{"model": "segmentation model", "dataset": "pictures of board games with random positions, seen at a slant", "train_examples": 195000, "image_size": 64, "crop_scale_min": 0.8, "horizontal_flip": true, "translate": 0.12, "cutout": 0.25, "num_classes": 4, "output_stride": 8, "arch": "vit", "norm": "layernorm", "norm_position": "pre", "activation": "gelu", "mlp_ratio": 4, "head_dim": 32, "fused_qkv": false, "bias": "all", "qk_norm": true, "parallel_block": false, "inner_norm": false, "moe": "top_k", "drop_path": 0.05, "kv_group_size": 2, "num_experts": 16, "moe_every": 2, "expert_mlp_ratio": 2, "experts_per_token": 2, "shared_expert": false, "patch_size": [8, 8], "conv_stem": false, "layers": 8, "width": 256, "positions": "relative_bias", "register_tokens": 4, "residual_init": "none", "optimizer": "normuon", "muon_scale": "match_rms_adamw", "lr": 0.0056, "momentum": 0.95, "nesterov": false, "orthogonalizer": "newton_schulz_5", "adamw_lr_other_params": 0.00089, "steps": 12900, "batch_size": 256, "epochs": 16.9, "lr_schedule": "wsd", "decay_fraction": 0.4, "final_lr_fraction": 0.1, "warmup_steps": 250, "weight_decay": 0.02, "adamw_weight_decay_other_params": 0.01}
Rows from block 4 of a small segmentation model, named by matrix and row number. Rows with one number belong to one neuron. Each number is 128 + 32 x the weight over its row's rms, rounded and kept within 0 to 255. All counts start at 0. Numbers have three digits each.
Before each neuron's rows are labels from the 100 images, of 14848, where the neuron reaches its highest value: "strongest on" is what is common among them; "lies over" is the class under the peak. Only what is clearly more common there than usual is listed. The data: pictures of board games with random positions, seen at a slant.
# fc1: MLP up (model.blocks.4.mlp.fc1.weight, 1024x256), inputs 0-255
# fc2: MLP down (model.blocks.4.mlp.fc2.weight, 256x1024, transposed), outputs 0-255

strongest on: digit grid; first side has more
lies over: board
fc1.168:105073078153142127123174120139117094148144159157207206143167132064115145072112100127145146204121135085160144142166139127107157159114130118099091110075124106089128145128110140072171076111124158140119112172153158147126156117118123082128120139112160115115073134102135127153122145128149160130149120159107126147153179139129154142094106138094159128104129078176164147135121115071140129117152151147173139103109065081154084132129084120143031081119127166138124134159161132129136115097123134147147099059164085127161139170153119107100088112115147182104121135160120148094133087144157084126062179141090112197165149245104141154101122118155113095147178183094101138097054181132223090085168164076143128073165141137119094128180142155109043103105097146124124133131101139111207117135073150
fc2.168:066110125108102127145134092151115153093136124120200172173099091152109199120156113188114133146134153076093171088069122138102155145142090120157135116157092051128206120162099117138142155085143109153174138120131192182121075079099177101107120142095129146182120172150094156130114148155112129125113062094134156115138094122085105135157140113110135145143162102162087072145110107077192062143113174116119132110091180092175097073155082065150017129115132098144127081156177120144115124141120104159128124100142113108176151150130103126135180152140126155121135180153115087135125085117113140116149107169114134202120097159127149156172092093101205126124080112118127152103120164133125137082167141120147110168103155096110084064168190122111181143132166178108033145107146181154149126109139135

strongest on: noughts and crosses
lies over: table
fc1.388:168113172146096128123090147075154119152145137189087124137136161127139090155132114105134126227159085092180151134071118091195171111064117101128170146182104116162184146113126146159105142141139133133095125124146116114103119173147071213108164091146157118131108136052147144110091140132095130122144153147127143140134157091176152164141130111154082205122135130179092120145123131086091117110131117112127085158171175125141100147116159112162133068139126151161111102061093101149081109118130193171092142124101128100083145153143125131190047102082120101150079173184131167207117093206118155123096091132077106138170171125125093094132116069137183114111097163143083086162167156113175114118151155060084131098175119086087098099096091137119140160127131081144118162132101094133121124113129052
fc2.388:116130140122164074096164067175130118169072089064162092137122159128124120139149163192136127118133162096124172140147113127072100135106135168086159089143145119102064144113102135202161092107098182142127125119152163158106097123123165109120127201140105218182114122141111106101172103098132140113092116118112160091168121157136071033126163161130152059109124122119167162092147144179099155138165148149099212083125122128058126166102137113117135142102125119079129153132156117143131203113131090101133108140111135176171117142132124085095160108129150139048143147057187125098117140143090138105126154148092120100047123113184116171043144168126111102138147152091132171164161126161131143099139097156199165122141101092141132168160143150140148121093139106158105084055185133089110135077106147

strongest on: draughts
lies over: board
fc1.552:105173121161146134084101121127154126147159125210083055198102125119115101137126093126128114217119153138088166120091149145132180093081080187080127119147143145085137172090122125161180167094127110139177117119130167120111076145150084139132130143144122109147154190136135079135129086145131151119172134143130102154179093139092122058124160125118178152135132080155174206109131109149183140175110145123138135168180128117151086083096082105130160122190133124148066089116116106105069204081113140129120109065176145114133105113106157141145088156124120184130145139148115176176140152153111106106092115122172116145110091121125072164092121127137154046119134098138178161159086067122175108127131164163127083126108148187141146095094076080152155168068106175095092089073104120128141114073112179
fc2.552:166114113086122091132107102109101119144127105065137141125148126089128086135113151112139145081136113109158161145141097110165179101110146067174180185105091106145095109161118115085098150160110112153112173131153096178078189112170160138159177111138166132124172100054080172137158092128127131098107125113081080114072167116172203198142126118119092126114177127126138109079122127161083165087140152104072142155133074122140192166160156187157111129079149169113164160094156065140181048137151142135079099164093158116150119137145058129134153126097176131095165110116160091093101125119148117122133100130139114132191127142107163096163110146128132182128183152086098120153155149110058147118120107136154156149119134088126147103184094135057113112150073154159144202201108049151130078146094123

strongest on: nearly full; noughts and crosses
lies over: board
fc1.705:175082140171131180123175158115123141132084042139153173189125137130149108149133129130106145102144172150125127164149106121152141123157147081126114121177164099085145126134182110064099141079204145111169167144093115115152096204098128107116140105174138102126117192082148101158140107173120143084164101163125129149139180165144113091098080085121153168162187077090116085088112099076132170148151072202135121149119102125125080173090162132187165104109160117137118090077102111176142190135127166116112117122107113081092139147127106115117126096159105129111165147099047144114123076164146111112175174133081118062155111168149168086154119088088186116183144107126169178137090109163079182156098111162105105078112109168094153151117138083091117116110134112088129082104150181153100110088128074
fc2.705:114080071178125136176163138086159173122088163111106152111160127096170097170151130125141174215202128172126160171174131191158153106145096161121146120141065118097130142148126120136167099110135132113113098125159070128137181103155165112120163124059120121135091164164143116109160123113085157090111126130134163071173106069059116137125091112071075134143096125120176121124073150116112222086108103106130134096135061178089092096150059146083125113164153125129137136106089119112107145079147130089141123171123106131168158160126112066117103105086128177175148164129180184173082111124164091176166122135102134166151105160116074116129110156181126101165148117093172160132152137104166127071154121089121092074132144130188107144164131106091146131115221072146137098113113099120110115075152110

strongest on: discs in an upright rack
lies over: table
fc1.514:123131145098118110120129152144126097126158128163110187170126091150124104165108148196118089136122109219073133126123108113152117148167177105102152122143080091108143146097093108132078126149109105060142144117140136152123120185162154135076117131120166158139148111148079197166115110107120113106078138100106159125086151110163137103138145101073147129072160101181133171180145135102089101104112054077148092139158108192140118057088183104114115192150131059149202089080127162178105176093148134165158139119155219137145176099126097093102112083187110143160129094136143147098206107152108191073160083148111161165146152111113131145120142082137213111118079140114109107076059126149130109078120121142149109117090132154091149113109136121090089128123127127101128182127098195143147163152177133
fc2.514:147156144132135128157099121100126184172099144099142119081141165098147169129143103062158191138172132068171106092212110162116106099106049150137175109102157128147059103160184145134193101197126149150152134149138079128117094125106114144125123112121092081127117174112139143078143143151116121139115116189125104160181097164111120182109150144178123114163104138098111084053142124119135119129102195135135155144128129103103185165126067117111197156155112148093067159193174174088133105125087149116090052154108063099154116117166131143152097144086092092115076148117103139087081127161164077120101162100130060124156098119137109129130149164112091134117173210136117106136165118129111150185133133076173095102150136132157105083175113158147143120123077116100162103169154128096138073085091180

strongest on: nearly full; discs in an upright rack
lies over: board
fc1.31:170127087094094112139114134124160130112172144118145095133049097154148159155073194148164089163151130121138121134062131110118107111131130144147124135107136125114137197081107136115156124132103080128108099122166093119096077116140132137108112116130109163143121134071150191101127066195087179112130129140075135137125092102128114147099083101053121121168132105142158117150117155127145102113122202150093065140174109133161162094083160183125181081107100078103139146128120069211162093120158213199100116183113197143079163134157151120073115124085154182092151079116138112092058111117089093105071140100087117121116098112104120153155136127162104120181145183175105147113055149173167138125126191136118120190112105141152099116135157143129165113137202130175139151148149165133060137134152165
fc2.31:178183177120142124155102112083121116134097143154173164114146145109146119092142111096110163083124144104115123080127143098162125137149185071088140124127136163152126054129151144082116169139106151100150157181087152188129136137145152154140105117128166101180127119172076109179098191115163160175134181112108098130125131131115135134172138156159108169124092227087090114136113102165127101112100032131125201097136107136099094139151116105139136151144168173127133145054118117115136135143100091020126162110111073142099083086140103166152129145163143138172130145136138160120174115069143139156119158156156084147104104182138172153132089144098139171097189078051093142144107165139084123098124061155110121036140132103084188130165100150140084103161085161125082187098094121089130128100120113

strongest on: nearly empty; stones on a line grid
lies over: board
fc1.350:129069125158166128115115168107077127145136129112166119140137075113117150168175212082109112174108189140180095126178174118184132111151108106120129075094123184087150148117073153168159115092187108119134140164079111108123118152107130139128155151214146124122111181156108144165119155115083121077064142087132094151123144134166124145102146112169182120115133119139119154161118091175123126088182114066172189141134215081132135140102140139044107162122107121175132090119131145150106093135104184137144161141111144121112094159114136148152109143109130088084218112143112085097148125112140122098096082079164137101144158122171081102121097128091160082122190140099146102139158153147135137156105151109054094060103140150129165134132098190121139067113102160085147093084099102091108185148048085
fc2.350:148157148107141116162126113149150104071062171117107123170128148146114091120142066079142177054164107105117136166118092116150109144109114185125115140145114100111171099140189122076068116125102136133130120129121154131123138109130128100161064112060089087104112127090159179112118139153161162134192132160113153124135104126094154095083162132114043094121121149115121109120104133093127134170077109132105103140127096192087131101144082081238113137140061133087079121139150135146136108168152110132100079133143130074132131109094164107196180112099103144183076165116121174154141105116112139077149169148134098118110116086101173123081153116156147132167096149164121153108083156124116130100171112104149103164224118167153165162147133107154126207173171073210116139189180168159157159107181114

strongest on: nearly empty; discs on a green board
lies over: board
fc1.710:135119159159121139070160112144167096114080134172091098178070124107123107148085114135128102166106166126157141175123092072128153155119066106176145117145114131126128108090132140154191111100097088098117097141165164147096121199112108108099126101129141119134144145082086158190175120138129170148115121096173205135132120061116103172072111191132196103131098122078183116099133141187161106173145098126116068075137142151112133112146126120097121130144108128085131097125162140121128103148124132102182117082113142147066181089110142127136155146079128147116113116176103124107135204104164096066137097130062094103103093149122194133175099122171171110131173172130136187118109121167183091102165039101078172108155120137099103108135156186169117128152118141182087150088197122158115110140187055
fc2.710:161126132115075080054088085076134166107140139166114108107126098158108105117111103099188126099140096116075093154125121215145064152128176152076137150157132144116093182198113162087102125167134153141143137172152140070181160041118179132133119106192130122128107070159134111127119124137122105105135111123102091148109136162170051145144098095138076176141127162165160094132112141081150111155115167138139121156160138089138161072107177123156149127118128101156148141145102121102168139102178161176071115156115073148218100132103109105120088120150112105122157120108177139162125094124128113171198126116163168149119131120183112053123210154098082131137084125131070122144123133147097150084150210201164130156133111168117204129132124128098118150148148087088121097093119129137092144076103160

strongest on: discs on a green board
lies over: piece of the second side
fc1.539:168130108159157140129131125178121139148081085099184123142080103143175151097111125102125132099179148117166157142143130100154099082140164139113104142124090121159132115159153134133172128126139149081066106168136125159107171166104120128038139092101114107114110043127144113099110143056141135103157109145098149053067077160114138089134139099145152110125100143197126126203171148149141171123172109126125102126086130095165118152180136191088157101082102086125080141168122110065060149127121058151127115086150156198118182061118100125132135153111150164081169147092059161143144137077113112152209120113140130122035173154069119123079081113120105082186152137125106103149175160115142106183157160142159070156117169111135134079100119125107131155133142164159120136134163086172168110123144161
fc2.539:069109153130124157105153141070102118114207131137096154132162149131095116122172142156122071125110088140073147127103062165134160184126065128126125097123158120140165153122149123105125167162120147172173180147102127079153127149152160104168118136110155053148132134119089170151083141114081156187132115055184095109158143108133129158122089097150154126149164151068122162092128153143155158076108142105100150168123153160107114119115119081125115141130113174122170167121146154167179071109146210124207122123110116054130073177090150156111132148166162141198113082144179103141098153151177133107047143149127112102169082072165117124111176104123118173080089152090126165099094103127125098102103108093111171111157087109149067124123137127191098039171159118078133140093108151110092167142089119

strongest on: noughts and crosses
lies over: board
fc1.291:094113142131112125115132147139130100200147123122128131164133100152092126162178158109082131172177175123119075146159156136107130141155109128115113126123109139155064158153032102116149096123093216159133107187133103072092164085182107144067099145082170086150121178152108141104117091112138118124144082103102160114202130089145133127159069160151160136062122103133172207085101143132118112105153131141062167136162074143136170067159191104092166101202141114162105137158110118147165109078077122127123130130153105110114074146159126093145083082141192128164145160194110124104127091073089147181090109123167143086158185098161130158107126124171080092124141125045156088124105104140162113143169154114141167148152094095097120134148116149129154192090086079120119085105134137147099130121099102
fc2.291:102165056109118138135185158084115138103111120110222130157177150118154107057122092088143098162158083183161190107114031157116125168112120150160161117137152142152101077141091187112137183103138074108149134169072096138174120125079094222152172122118102112155119102123123140111109161134097138105111183155190078149079107155123148105079191095066095146091106125137118103150157102139178132145107101069130135144108087159148084091130054108145106126084119055123135132143128171090148133129180173133130114130067160204175126134117101155103144094105112107088137128078167154167193151111138097126173125150156053104124174115078105108114163142152119164109171149190148142117143151137140136149121121161162110161125164180106105145137137096124159111150128103144123151088063120141113134124129112

strongest on: discs on a green board
lies over: table
fc1.139:123167120132146144074251202114093183105098120102159124125140116112183149086121144135137109130094157087086071149110150138081186108107119078105119099166120112126142169170158170082076110123079118143129120148162129138169099124109048098114170150124167124150107112126106179071115136116114122108072171134119119122091144222171119095094099130164147104130160112171135123093086103129112128146123138116088072149203090076132115124110086141169173168130119107133110148145140066157084167091125142157094081138134158133062102129121192170090158103117085103174131194138213127175151156115112157144153113156154140179076129138134148140155112121109134138089108154129116080109135086158146128129094114150126064142117100164077138126147093179194162149156123105104136149125125101132183163146036142
fc2.139:087116113143130165176120112100191112154092166125102129092187109157136115118158169111205111146124164208118172145187083172132112132132082183131096173047122121118115088132104072153122074160085146133122116157096104144102102127075159123100140139120095049135143147123142093107200123129102132076141119126110141084107129132151136209089159150148112135093105145137108134126171108088194116075163172121169187155173100144137098167161134092110083096103147095072182109184136138108176100112167088066150115166127109093096108114161127136161109115148147150139167128080096111140121110109163173155140087192133151156153060175117110112109130140107182104207136100097100125148092104120117064109187127078130131120137117141119166133138160087059085128124132156097103070094100142179105130130194151

strongest on: nearly empty; stones on a line grid
lies over: board
fc1.646:148116076137122146203065199196169061205133157124075113148129132099090164137138127125140072141134147165129117214105151066129180160134119106158177082164106145141152134108097133134121117089126106092129164137076105110111115174110104105111092119160140093120120106116149103154115141108126127075174133080134132110189154097115108113112186171201127118118160092136098113126101093142146108147099125122175167139167107081083116120117141164137087123209140156106140082167110179102083112116091132154139130127160169093063092110149158129111085104102195085135146105069167107120167154098132079112110201232123147094147143138174122133137101139140107128103117122149148141117082101166108101106101062093135170112130111134133076050159178113171162117172128179197159099132136108134124107120085118
fc2.646:069113134203108087081110116123106105138133059148111080119183101155079097093070176120103080152146141095152111162138154100148168117127153127088170123109135097138088195112076134162166137112117031098155099065152095136152162122141111097062160127152138129118115145173114107092175178113118120194085138137093159137064174127166089162110113075069109132106078126129137082142159126134100150132170145105131162117167090120165136144189174166062127164164091159141123146202134114106133168117134132129105109134146089111146135170161084121147154158135098152085095159176106118143101131182097138080110098115141109152146132092126083099186095076045115105192167198105113164084142135148115176131163178154118134146119140136112133099101175158129142111132112112144178104132115138189143166203099140

strongest on: noughts and crosses; nearly full
lies over: board
fc1.481:122088138081159146158145125166123156115158132090099137095134110133135051124202081107140133090119141115160148119113139127143155078219071081172080153096131071199089148071103149115131133148174125199136137093118153222106115158085121120152137193145136138124100101116116117118135130185132091175106153110161150109118120119113109128181148066103136175189110106062077096071149141152142102120149126152149075124130091114143159125179169124168082093129069114143132136105146096134070155121095124114126125158111173136057161124132069157131147122173105116142050155105075179178156134163117079108129150177133174186148170104164148100135131123084101121136109115168145078152110189106151089111153164167134077091111151126143106159098159119127191144165157092140185110087089132129181087134123129
fc2.481:150149161137106195107087173098122105149081107149142156097151142135154137120079152139122145152115116159126117133123127122161130090025071122092160117127150125080089089118059153117150091177121045124148137169125111042143145165188070127089136113062119186134151126074137133105126174104183115158100173082148081064144108108100170182084099145109119157068089122133097186195166129120149151131163141133097104121113083138112131121181086151136127144086118124109175134136143129120176123105143106126156125115071206130158096161150188163148137133161130166102098139110150132129081150053128188200097137119173090151094145168107091087164108101159158088120187161113054088077118096119158136105127134143117147118118163143125100139149109146088100099103117135142126175166184141157106163143177156

strongest on: discs in an upright rack
lies over: board
fc1.760:091099131157082079146181114164134131157151104164159155212100127166115095137122085120124095132049126094101103111090138081163164147184085147096149119183151123098098158120126098062112115101140119100179101144134124067149208161173125093139127095178137110109148134049140193103142164127118143146125100123166196125123148122124133094104128155082061143147103112105160141154091164110171136152164123127092090104245131145134128170151077081097207150161107196085110165124110126127135074150090136154164154162137163135137098137167109145117108133113095152117121133130103075146076136084110182109152126196162124122095157192034126101131134149137156175127119125086110093174122151130118154115091118109139134120115118078080128132148149181135069131069115126144187104155119118083092142162105141
fc2.760:119189126122175126117083175215130134152104111140141068111142158216131149130108110150081180144106165082130098102114113117145130165142102077120086121131142128145099079080123104201123129160148144115132115162094123119129114135114071181108115129055167187177138049139106130162206110112138092126140140110061138111125057110152166108151169104120138158135089162057133179137149114148144105120082140086115110155096135125142060077190139122137128147125126075165079107097142050126178161154136121174085163098084103117171166152130167125090124167137171154132182085099125169127197167120116195127105143140102137172124130118110139107120138161081081158108095128081125160131149097093174128163143126155104050102135152109126147112089116100119087154160169096121123195126099104180157154122154088

strongest on: discs in an upright rack
lies over: board
fc1.83:113126136042105136122083107111124114135164173120081101218117070091177109132067072085106111151132093143158083164088079153199139130095150152114195115126123093132183129132151102127110145110132091148145119156169125160115120104170113127071202162157112130146144169115114097081095111059096207135093113133157130144156096153172095144142135189089072159138175094138124185150072107118075077188123124104179138153115105112145080149119116089149169091065170173120102138190124086110081167158110173087116154133130167105151109100135171132158117110111082150113115088122156146137115197116149126149123111136189175101132106104145111092119165133124135084144179111112171102186123144131155087081151150132106095078162152188141128141146126099126125137078119153190128082161126152202126112128141114
fc2.83:174125072241141130159108103105169166093120118125152124095105169130085088113148108122139090112113117073077110114173080100129148155157132151136139161164122118142098139147122124142125200135107154132166117150134131111106130161181191129162169083143144100144120136120185143167151092120122045048140169139127175139093057098151143146166173113152129004144123083171118124105128176144150123116082091140109108147106105136142162174144107191114113130112082105100104101128149106213124135077121135165122106146161080053097105156078138111079143134152186099128134153165136048087092077119098171101133163140131119108123177158158127137209149150127167066120076145136121135145134122109077167179114141130119156111091119100155101150130153169143086079172122143099113182119096102110115161124136102

strongest on: digit grid
lies over: board
fc1.303:164092084117142166075104108061108129116106172114095137107160136139141123099134113187151108121075147180142043168152150102085110180135097132108131090178122156095128097218142102161142161130133169145198131105144174060089146163156167170150102141086118180057113168181100139176121184137151137108119136119142062107153139139097109148105134133119109111145071107154141170185068114130150113064143141184111095149092076063147118130109133138100152128163110119132113148089179127125048164124058135142157185112124149128141153052149122155135087094105086063146154123070096158124148129073176135146126132139087171140149172153107128102098151169124110156110166109112148167129098174112088072138126155087099162115209145129082134184116134138120119145133122154153099130104186126104114135076122161
fc2.303:165176181069102121167131103132141162092135146137130136127169155092131103166166107104149159123150056115105151082096113136169112059122111143169124124151144135148143084110098174102109093122074179170070059197124146170182090138081155149161152122128153139150135077077089126167098113107129138071207127116095145162087053162158157114126120173132116165113251152103087157097107097127105089169118101141123085130130108202126136117168091111196156149111121141132173143122124163139176073151160135149087053105176163141139100091163138123097155098137128180136095153119132177123085161140101112123136152099108139097041079084180125146115126120160127099096096093175131111129166131153139145120095087153156147141147094103179120091155098097131137131163158099099082114121113135122152087102191140

strongest on: digit grid
lies over: board
fc1.181:067123182189100090150110092097112131117113123096125120038097088127119153050157143107173087162130115115126135152151121171107145161164139136114116132097150098206094138120118066179072151116114141106182133128146099111147171161147108137114150104198134102111045187093016139049102103100142106055146102110089151109147087101098073095109159125128125079139130140148161122121127114098141141142137134169135131158082107140133129062175096185182123149107108111191158142152103133199143123072083138072110120105165170179144151121173152164104214144141146188151134112143166119201164115128160161138115127092165136131084104183121165175124117173118106087154110139100110120172129121155105123099098144130150128097108120125127092129178133133141124149162127115151131104125099166148055121153171112
fc2.181:175096059149170147137138115227162114100175122142174089160143165106129088181121074120133122072056134166132154110104149099115122132113127140123143118104121139095178144098154171074168134148120155157098130095092156121083070046101148102146139147105153142162203081112174076229127104125140148208099083128094101176125177126129125117133060100122115171142139147148065157119164112181106167107135137089114122126200139109137150167101154107088141085149129173144077124068159070071101147141174160164169194110096141104131125170107095092140108110125129107117126133116129150109120128111134102143130160150103097133166159058154104080109131089157180152124107090128170171094128164096149078116152100140077177130108177149156112088103131146098143124151150162115116133108142098115173146108060160

strongest on: discs in an upright rack
lies over: board
fc1.151:141106124169102146090125138165154158180157140128148095090138109048112226170109156137122126099138136065145181102119152110133145099118155084139133075111111097130180174100072200159111137103174211175130143132149104114093103129109114129065107098174112128079206065119157186125124150110116177134146154099130132150113143151145123150171162152164134126126154116187083101145118087092100150101132148101151114118124142158085121092120069155150154123083177099095137124032137109176127161105095152136174128133108139160112128089143091102084132117088115156100077142096157130149125165100080119143107130122129197075125119142095177085124159145152145210150143163149075079172112054136143155119151108116161081133102146106178164072086104117164172146075139097144123130122114117125072208099113143
fc2.151:088067155201085072157139080127139162180104139137175096130096151099080148126119137147126118085187131128105145082135105121117159151126140187146092147146116077111135117088152150137183137100135193101131140104134158145147070168113149179122013138086166149099134108136111128125137084173120131185180133156166129127135142108124117105124113119123116067138101098154110112150078138121203035055123147099139066145106103162118103090108064094097111161110098145094141128123150093108123187131129116157122166125165089147052145081116103109212193117136119210136126158120183099165128129090146193163150137112089132140091133195111186113131124126181172105134117095163138125099147117138115171139082126151119111188138104112140112116112135151103114208109138104113117122216143114124128097105123116

strongest on: digit grid
lies over: board
fc1.685:105128072143115113222184095113137109112105125189137189164103159059102128157164093215060168185098123117117139134076100152098151129137130074157137151100148136145153139153119175163151103115115139125126159103082142091087166105096130157101164107158090129163126124147153139121170158168085129096122125132168180109137059126118165175127125130081151020137149085119168115124071095157173166153155076119121139137132130085121150151104120111112090108141157124075076081099162095135113146070102172154146106133144178108186126114126141127155095132132082109085197158158171131093105050141127082156065140110132129110152132107108160080146131122135132144183176094133142181103129120141113125083142171131104118097131128107071171137163135080158139162180099163125058095151163116163160157181071125
fc2.685:117203086131127179132171127110165114142102164158130154213161137103105173183145138140151172087118148098098165101098114155107163122077137112098108136129159125088120056149099133092118117119135168066131124174138139115137127140127127141037117065156138125139069142083165152111069130182142141191210141140145132124131106119116086083096189175118133116136135125167118126108121133139156071148095181137151140103125134125167102098154139154166069099024065047121135080102132117103160104122100132111102112126121074170153101210140118174172148101134156161103125100140159090122069074104141156062125111124154097129134113172145192143094121156136164096091113140160181124113136097105141121144173148132163085119112171189090136088134210149157064121156130138104114112075116154118142110151152126

strongest on: noughts and crosses
lies over: board
fc1.103:142147084170127125135096099109157130119167211071138068114104190087094162144110101160119144126156164090141121079158086130194117170118175140125185109085103163134083108129114145065084096145097169177139150141144102114148101155173107096116125188032113125142138099116130109155161121152122136142144166143114161162085144134112141125168095144158147130132129152156161107108102142106126185124142152192132071102146107100111097122172039147131121082159152105162132143157119149129155104145134123126116141212162051172084104112170126118121117121097144147152109113119074085157045151129155095133119099136195137122097131152132083107101127127127092157141201176115175111105162130136082108092108179160091109152093149098123189150200096146119127164151065178155125034080101092101094143086108132
fc2.103:113146103203075089141129125086149145107096143093154149120124133116152130134130173102121168186175135150079104143187138109122156188113115119198120209117161095087112143161120175115105127136147150148162102105084095131125112126125115104063166108085109203110101083136130131073066158147053146131127127142125198193141126089140108071166138146109085133133095060171116148131098105147121110132090101154112155128136122178147077138118085141115118112107164131176099147117102164089173155124146144170118119177169081159137106145078119155101133115066136112137114177063137119142153138121163078097142175113126125101140135136061147116138143129102113152111209105133152148112211170106142120053083162118091075088130096090142125152153183182108158099196167176081086138097108147137170162161077092

strongest on: draughts; digit grid
lies over: board
fc1.156:117111082152106133086119084149161155193179138115154138163150120144162205074096221145140196155120075177103124156052084117151111117160151071141160127167128167095134099142164144128132122093141178103098188132098138132173137090094100134054083105125192096150156100089122151116066168081130064162182153094188087083114111082135154096130161158155099122157130127139107153165161130135174115115128113089198100166128142149150115147179092157112144148133113097108124062094099064125158146065142105111140091149130111111104113125137070104153168129167184124084143102137140104134057109141133175106097108120130118131101157090148158105083113148145098196135161192111182117128124113115129130182105200128116095183081130091119155050128138154139125118069108118134134114130159153129120116124095131
fc2.156:162124129134147103158138134141136107161143166131067159110126121066121103104130165065189134130172117076100143093094100121113122110133129183093097098149201071127160093101142138112098070146170194151113084143141117156198134128149086137140100146098101200126166094075116094125103143156140116121150186131133102124125097095078139143104143139076126162134182131169129138103175184126117123100098146177106118107088137122128099090097107114111162161163126160091158153160134100162145079191110148190128038106082158180102171073125122115149142128111077211169093130102123157164055079137036175163155126072129134127154081144176098100106072100149189104125103142137170102127115073135151129189160082164169155102173143180136104145126104137107162143146146103136159120129114110116125095064142121

strongest on: digit grid
lies over: board
fc1.393:153081074119178114132111115152130147200168129167110085132100124111140130131110111145059131160126119081116092159143169191160166109121112113131108148161168113107121107150081168177054149083151109181122105092094142201176132100132113131097122139125121168182167139162110146107143117085095171134116126127120091165127133156142109081140124199137103114139075117135109135068120071210187125053145114127102148125127164083155128044082125086154099093118146131092098113060128128175148108152091135119143097162149113138168168118104149120127204139122124170091152135090170101073095168125124155137128113140166087145135114119065042153159147165139099122171130093100128137147113084175125069180156110156173146148111142117070162119077183123116094113115111176137183093167194173147102095121169163
fc2.393:113119147147135063132101073114152130136126108160182085119103165153163116118092131117127150156176147155112118156075135149101083146097156087191111152112109136093119109127134172146110093150153126161108153141125081161100148125176126155149096082158161158158135048082122116122072110087068100104090139107115166144172131130126116109071133133104165145155077105071160168125116084098102170141092127109089060185129107117143144162086135131146126125088104105136116100106093122114142081108110148088142059096111173153115137150123103121143224110108080195196137129106191137104124169139118175093115161117125232119123090150088163151142170208163152128141165159204195089210180065185070123122106142107133122105134135141103140102175132106142151146094104084088154175148137156121091137128130104

strongest on: digit grid
lies over: board
fc1.485:131144101109052174134103116158071153148075126086153124211092127115099115179143123089106123144183148096189152116158099084066152085116117128176190165109137103088153132131145124078150254088163099119159113147118111149109165099130141109184118084174121114070105127143116174111136094097139137108161130142044122181116133110097150106128047186187127094154122093111137179127137111126161119154142093137122122232076144082127106146144100108146107116148092123055151127183128090100155136149161169099170151141152097106116144147137138150169099135153143131149097132156161156155150159107108153140167099112108135101085122125115101102153100152091088055076166116104159130175115115181140071146090165092082160139125157147149097102141081159116121106076168149160151064139105153157138132151152112
fc2.485:096083138131157103131179141127111138175169126135103199119138152113114132087130168149080125074140118140099131138133149130160158118077071142138108072116128174138123142142083138138135079115154146129106113126172155136123136159125079147132063120065112110187144187170097096125154206104061128120077132142133125140132147101103105125110154124107107150109143187186110084107129076156124191121075123138149090096140089149126181099175161131102169123174173110158126131082146117087123140164180075104141109121147192178170109130120126056087119160033100075044123064130134111096087122179113099108075150157059149117155142147144136085114136136155143196145101058157116119128182124112104172141128117212157101149135107156161110142081145115109155205170082125164093176160148101121133114109111133